{"model": "multi-label audio tagger", "dataset": "drum patterns on synthesised drum kits", "norm": "layernorm", "beta2": 0.99, "beta1": 0.95, "shampoo_beta": 0.99, "precondition_frequency": 25, "max_precond_dim": 512, "max_grad_norm": 1.0, "epochs": 36.6, "final_lr_fraction": 0.01, "weight_decay": 0.1}
Rows from block 8 of a small multi-label audio tagger, named by matrix and row number. Rows with one number belong to one channel. Each number is 128 + 24 x the weight over its row's rms, rounded and kept within 0 to 255. All counts start at 0. Numbers have three digits each. After the name is the row's rms in percent of the matrix's.
After each channel's rows are labels from the 100 clips, of 14976, where the channel reaches its highest value: "strongest on" is what is common among them. Only what is clearly more common there than usual is listed. The data: drum patterns on synthesised drum kits.
# convs1: 3x3 conv (model.blocks.8.convs.1.weight, 104x104x3x3, each kernel summed), inputs 0-103
# convs2: expand pointwise conv (model.blocks.8.convs.2.weight, 432x104x1x1, transposed), outputs 0-143

convs1.53 116:108134105110127095082130115113150131102110120090132144115125150125115165130130159073115158146076173127102141126126149101108129110107144152099134106113118097166137116139102130135107114140057112106176154134109118115112095132104155105110123152070153147117138108147108129093124121159154103118119119134112203112121142
convs2.53 091:113137086129131105093107109073146140058103109125126126115136113126052116123133141117137123119175117128140107135123124130143134089163117121216122125105101118164094116137108135115124127186104140097131116088115125115104134168137111127098123133121154140109131160112131112101138111119185114127096079124138152129113084099122138114134123114107135132137151133111122082109137127097088149109105150119131127127122085141119156108144111118119125
strongest on: rock beat; tempo: 150 to 160 bpm

convs1.60 107:099111094107098134112119141121148113114081105118124060092121104129117129143138139090161127106107153131064145140105159120135139120146123109085109113097148182167142079139083120159106134072102118090119172096111101114094105126131116117111098131131092128123143104127132110120128120139125123097139158131132141116099150
convs2.60 100:127124145152133159123150132228161154137097115129151146139122155116155119133150125133140150123117147127158129166139132133150118133152119138129150135122141129150109142124146116243167134115139064128133132132124117131115137062144119132126147126164144139115131128122158149141129117139099125125156117149142127120142131134124144131132139198128126133119117120142163099149138136133163168171134139125132136138142141159106095114125122135144149
strongest on: dembow

convs1.62 105:121132113120130100126117109128133100130107074131142095129123099093110102124120167110135111115163160127115176136132146097150129167141172142124120094058154153126138078153111131118100092106106119063116175103103174106104114124139130112095119133167147104105149111117120147095109144121131132109147136095127148106119161
convs2.62 080:152107124134136150141172164149086134118175139150138146144182131127141123164120092156147126142119120136144128128137124147108133134105144133132129114098133148112139129137134112159106126094131114141133115139126118162147133151118111129150165121143125139119125120135123152149138123142115166150140118157123110131140135150136127114131149115140134140103141144142063093161123136157141114137137138129127143111142138121143144127098114134161156
strongest on: snare; one drop

convs1.63 123:152121123115129183143144128105172127212111146128134145088136130137133105112118124107119133114153096149147162109157170157157115129134130114130143116098128138120131098119103108156172130109147153148159116131099147091101089147145194112145128169159140110134167175080132154107142122133126167145145140116137104125137134
convs2.63 078:149110113123132140138134146098131149159158130138113133119191101150109132144127129141110139145140105153136146141149138129113122153136102113169127111161165145119130145115108127124134117137122140138099126134094114145141144099134102124120113118129119127109142096115109148120124121099148148149100139150109132112144152145110116122166121118114140154131185121128075135106126097134127144142118129093134157111144126102078137126186129125149148
strongest on: one drop

convs1.4 089:155165111067091083127185158147144143137136114127144155109130168180106109143126141153151120079138101172105092128107149164118116125147110119113149154177134180160133150155161142169157132128111105135158099135137117141169148124135110129119114141096119144109098114117116129138110102146120133121095133144102148119099108
convs2.4 112:092106125111134100124141118137140154148135108108072121090122111112168143089094121106096112158154097145102145138117121082076098119071121143116105111136115107082129141120124140123141115111110127130108144135082106088154117064112120108114138095084121101142114149108138086113135164109132164120095144106137138109119140160105089132090083087144131126147125105106139148090119144120102090106147064131093102108109116113120140139104116115126104
strongest on: clap; dembow

convs1.0 095:124103125143127147191156133161176153131110151139139125113129157158113132177137174149128152158175120144133139161126122117141147145146119100101114125159131144143114114182134155153160146156182116133164072141138142165160126114135152150150132120099169178127142142116126121121130124158142121127142097184134144106152136
convs2.0 091:126155141082111106127115103132132105112156145108170082131174149093183124100096113136125109080157132127100130106103152110135129135143118091093129120134123097122129091113156123119121156123108127132120129123144140095092095105135120104139110163130124132105127116117140151122102097155090083129131111108112143134112102094113132131111160154080139120108121128101112191103131103133119101167088105135149122161095109137142174123139137134097099
strongest on: bossa nova; clap

convs1.75 103:102122153136119116126095042186124137121147120146135112101164105094140149148089136126110144109139148159152108116105142128100125097117117146138139127085099148137164137175093167120120074160142122113113122124123133144142153142189116116118105131118131062116118123139172130117155112143131118126136111099127152121125085
convs2.75 081:150107097087123115130144136141175127126141119099088132096125110139161111113132118128121169138130098119105142136136121112155116107140091115070119095123146115117113119100121121185115107128117158139094127138082103126113133152135098103116083134086129122109135108086107143105137120090117118140117112118108127087126148117095100110146114159106101129122127091142198177091112111125106158135109114095111144117103098090145150140103117134138132
strongest on: bossa nova

convs1.77 100:126144108114127127107172114135122110130092146127131110115087096097144119178123145119127118135122144121125126136147107112125126150174144099153157152064113136163137083109125137137135125106172181076086147140111168126108140130102149116100131124127146104141120112156152184142075164132107113154158147087125164113103130
convs2.77 095:121166129135153132117086135153145149186132102141125117139174124141110135174127107130094181120115147130147134142130117153139123143130148154154138150033132046111127143118111148141129135087153139136157145157137142137132122140116128126112149154145126123143143104147113137143160165164126166127155163132120125163135128136128171136141148150147126138135133154117154064130136126092170130140134127165128113140154128140135152118132133119111116
strongest on: one drop

convs1.1 118:078082136143132120116129113134116126123101143136140136112197114110119129172185110163114121146093151101107118123114089121139112199123169161183097144108116140134147145130151174097168128138159129143177149136159092135141124133146137149132118138102137156161135111163143134139123121155138107147156134143117117139158132
convs2.1 101:146116112115153139136115137115155116143150106176124164149133133112135146145109127108158130111151118118126110158146122146095155103122138128093136114086110129142111127149112102097093121078121132155122128103130111147105126075120141125115166158078148151139135141118133131130144135153121116137162088100117105148119106121162152106125146144138156132126113115124061147156118171149109130154139126142126151175151118120146144130099131125154111
strongest on: bossa nova; breakbeat

convs1.94 076:110106132095135148101144144130116072105154150129141104152104110083115085166133098158140138109123116153117079091156101121151181157152179118118114155145121116163140092162164103138134114128155124077116118092092121134110114117104147131089124126133141143123135089157157134119097108120097151133169120127120116113090116
convs2.94 075:123127115146123140119145136075100112139105115114153121130071139087211106139129107113138184105131140114141105129139122124161129148137137106090135127136093117130102098090138120121193123115120105126126098118117177132102133182135118136148130147155115128125112098140129122129108096120169136134144103168114133122147101123128133112125147156116094119112121150116087117137118141126118141102117126130108159116126113144123077124153120107121129
strongest on: high tom; one drop

convs1.39 081:098109091095136107106112069097147150146115099110118134088093139115121128120115136132172122093123130131130083119081146130113135087132121115125112096092108109123128082133107104087138097145132117176102104136102115119082104138126107116078107111120141081125138131073154141115172100146126101116154111139121120145120090
convs2.39 091:106110138123124118121156105108117115097087148100128119117234125122111109108145150102146115124136147103131139118096119114117130111138142136167133130105049119124110101147152119160171120162129136141106130082134107109108142206134135105114132127106136128142124081130128139147123128122255095112128125135135166112129120118128110130120119108151126120136152112150082132120136139128130131006108149126137113124106114131138137126137094131110117
strongest on: rimshot

convs1.9 073:074091116087117102103099116136131079108123115086138096090148122107084097124110075154116118158116122118106153108098132121119120108110165107138106102103091108120117126140105133087139122114059100146146151112140148107115123128133103084123109103138139155111104113097137126122140106125133105101083143130111168125085109
convs2.9 100:088105108112129103114052125191124155152110100127071155090097115129159120123117094134141156147121102123128100139119111102104127069101096119122117105091119089132110119149086114136144095108113132120124127146102104116108115169132118111099140087092128114122127147091134117099137134106133141125087099099127102098107105124123119100123089143119131119125086093111135119103129108111080110130114124102105107105111079109129107130100116122140103
strongest on: high tom

convs1.79 079:143094134149072108144155140147114114138104099117114142095110098125140065078158105100141116144129132127099130166107094151101103118124098095113108117075153141103119120047138129136128116147139127118099123152133139158153126129096175096159160125097116147135175146099127133121143111156143101120113148110125124104117120
convs2.79 095:114132117128077122117144132099160117098147176085130119109150116120145110099166183138147146137072127128109140135119138103106126122149107103097144147136136167150108126134132139011147126095110144121117107078142144112124161142153131113121113125114117120132129138130144142117090127105094110127081112159134107110127125123119117148120100149100121123147125137135110166108137140124096155139116160089136143135126090139116107134099106104116130
strongest on: snare; breakbeat

convs1.36 105:173131118137146082137123108109156136118156145136141109168136116108139090138119151071118164153139149150119139127122107160156136099124188103135160093134140151122105102133125124145129112172117086135114133152125145106082094124164099161117114116169166124086149148116138172136123149122171169127149163159135099134150114
convs2.36 103:146103114137098129130129125130133104127173154119125152111103126162130104132158107116168117123121132090128125126113087131116124116133128131154131141175163161140105101115159112129073092090086102127134099156148132152124148081139097136131167120097133133121132129140118178146110120117117036126128086137137155123122102112148091132106142113134140138104153115163147165166147157168141095168099170105156123119135153142088169074100084115145133
strongest on: one drop

convs1.86 097:121132103158154097154128136152154141111183125120138082111100133172131158158147098127158138171077115114145151132139155155146079155112090112103172137131145140159124185125126127136118129130133089128128147138113060129120105118142128096117173141088126176134118125115127148145132122169133140116130177119138137115122155
convs2.86 110:123119140137109137125154099119114097133135128098143123127150127101164120113108105089117102108104115118132098096103118113078099149118147106168110110132141148112128096102144107068077127204104159116095080105118117122129110157102093116114126116126121116110078100129109104122102102132169108125150100123133148133113099104107102133088129067127116098088148122127107138140085143142117108114134113118134116112134132112118127115143088102108144
strongest on: rimshot; closed hi-hat; four on the floor

convs1.23 100:119163141123138123144146124098121152128107141102119122147134094115123162100138112152119131112101117137143095076127137120095132111122113116152132177178099107122123144136170124063197097134130129185120093107140093085112154136153139139152096110169105118111108073121101107108106147120103127145131117126102104095120125
convs2.23 107:115105108113134115125151140097031137137148112154107125115194116108152105137097160147118116102142113110114119111118099124158140112113103098029125112118150124112127114147089108189160096103123077112138129210126110125113113120132129143123127097108118119126142156123136149119117125118094111120092111108099192114120110126123126093154125135119121137136171124119071109108121114117069095116091121123121112123127124115116094121175139133128087
strongest on: text has "four"; tempo: 80 to 90 bpm; tempo: 90 to 100 bpm

convs1.76 090:104080098104161091099115122133120170109145125115139104134112111106073129079103105173126128143152102100114141122141122117112128105103160137138116121077142099085114128166123129076163122150116121140116111115122118145146154129142123108152117129118126117111066069107119118111099111087121125100113172165113110143154109
convs2.76 096:134103144129139156131115131115083098121056123145138127140188121124154132119110125128115132100147121102122117094126146133132109176107112122147156121173121204124126135097139125123058119116140136130112130121161140117140094136116132148124128134149112128109124128120145140120123116127067109112134129131118133131121148113134099129117149157140144119125105143136123100162127115120154089156120125120146148096138153120148115125171133146147126
strongest on: clap; rock beat

convs1.18 171:101106095125157149147144113131126138152107151115137082089097122121167145163134108137167121095114128097099167122143087109111092138120111100105160160124107116125135107108185079089126095119117163126128167119136130192106109112129155111145122101148145102151122109094124130136136132156110106153104142159115095175111118
convs2.18 124:164141160147126162164154153125152151100183127134127152152114155150110142129156183162155114150121149137127138150143133146119153147142142138130140139173142149141162137138125136152109140120157017154142141103156151156145142078153145141161124109161125123146153130141127172161119141130159085146160152147129148132137166135147145138163140124144116133119128123164119149143122124157159138134140151131151131144137150133088110148174167167142146
strongest on: snare

convs1.8 081:082138098107103092113116057114149108102123113150131081075105140112100149121107137143154104093098145151145115095150138109132144133140122094127172150089114124133161089163104124132129131096133147110113149099096118110096127137117106114092121115168107148126100081129093127113131082117135136131155133135096142085120110
convs2.8 091:115143103112136112119130115139107153149131113139116111126166103130120120115126122099121150111092127126139121133130117137118153112139121133169123125147146089138098132121097125070124124126116129125127143124103074130112125141133127120110140131099123140134143050101112145120133119117255116130127116110110104127108111114126152117146123075119133135125183103111043104110128110109102154101113124150129119125130095111110110114134132135113099
strongest on: rimshot; one drop

convs1.87 077:086113115098100113105116091124081118164161145130156076138117144110110136101075103105114165127133142126113187114129125095122092136089156103113157134105155127093142100101138123143123112109101074077138101125129149151115119112126129089139137153152154160118107134150131125128156137106107126113067130128139105113122098
convs2.87 109:145129119150101136139158140149129109134110168114105140097149114156154119111150134151136111169138121151105165151153149106109105139129118144143141162073108127127133146113142155190165132108119138152135121125114125137150168164133128131146116138132127114146114071145151095139142159104191156137089160168150114120152168135141106165136110128125123145156158133140081102120137156149140129128163124086122152120129126127118111152129126127157167
strongest on: rimshot; four on the floor; mains hum

convs1.99 088:158117119138140131138162149139151131077163143137150125175142136164139129162157205122114119130150082127135139180150087115120135167157124088090134119158173149156110133119110151136132150131155129108159152127114142138168130156161095160118104142124102098141128118131130107144097118132144156124156101131163175141135152
convs2.99 111:145120171151124140132194097136140131105146092110177129158101172104084128104103089104106139118107152137126107091122129149115134157087168133117120117125110137122144120108152134093144155127139104120129134134126128129148076139097152129169145131156107134126077119154130108147137106179149137131203119141128127150129131127126137136081164142144107105072138120136158154169085153142157105157153089158126127106113129133154153130143131136125157
strongest on: bossa nova; thin (high-pass)

convs1.28 091:099132123111138114141151124138119153165123119111121082138120120098138110165185071162169116096116105080080125062113121122117134165121104138147134128126143161123150141099170125085123119111146116123154162087122107122124180129123106094114128117185111133102133122138123153113117108131068142127109142132109120114125124
convs2.28 081:117139097124146122123174121101190133123109117152109123131236128144080124161131131149098176128064123138119134148147125124155141130125107133128116127163201123117129134120110129091141134061125131119136122039130155122128120143110107136114125139113135137126124152131115113135150116121103121130099147130114092155136116105122149113151140083126144135141126134106141158104135099100131130164129103138127134120154129118063155111126144135137111
strongest on: dembow; tempo: 80 to 90 bpm

convs1.15 110:083139101129130127139118154071117142154132166160118092133133115134121122131138094086125139161176146126125158108155119152164103135145178130156133144149102113118139113168191105095144137154164158146110117139162133120113129107115161162094107079154143127116105138087132145123131154154124108121165141169108112163144119
convs2.15 103:123074130093128133140182125071167136104122143120116131121154078132116119084149148098148112144114121108111165126106120107149114117127121155114129081143149133110132149181118107134143115154142099151070122149075076122112151048153137103102111119103106152131150135094115134118129131135127112126122131140118129084089156152120088109134107170142125153133142103158129126099129117138129144137095139125102136126102096124123124149080082147114122
strongest on: dembow

convs1.81 140:087099107143125150114082112123098144142114157138151117104094113124119146159095161107123179123171134107109152085124152108107129084141144172144151121112100094097131100139137135053113126124114123131070090103120127120104091113137144157095118167148176126122103106108115120130138169120127125142145108151130131143140119
convs2.81 148:118146151158126137128133108106199116131175162123137119129091137150167144130142089114122102139103143141138137126133149120094121147137150147147137155152111172133135139119170163080146151100125134137134146149133067114153126162119143140128137156134140133147104210156136077131153153148135156123141150148166104153143135132136118157108139051152155123163075157117165125131138149118154138175163132125148140122141159142112126149135126121135158
strongest on: snare

convs1.5 079:117090122146111106142084140093140136131146093146112131127147107126095118090155094096148137132099094125147126116096123111117139122162124141138144112147076127138161105100124141172102136170131089120128128133089114081126094119101075106126141074104115131126129117110148123107114105147109126098091084097134153090098180
convs2.5 111:106114125118110117114052154110127137116043139118088155090157122130215118137135109141131154143166120121115135137127145087120101138133088112162144138129090129140118128124109138166093102100122172130144112179116157106098127172166126137123097100117117087130134133126157127094113145088078106124077123149130167089124135129119103127133091108102105119140101125119100110102143111129100125119124121079120115120122088121135163144203131130158096
strongest on: clap; one drop; text has "noise"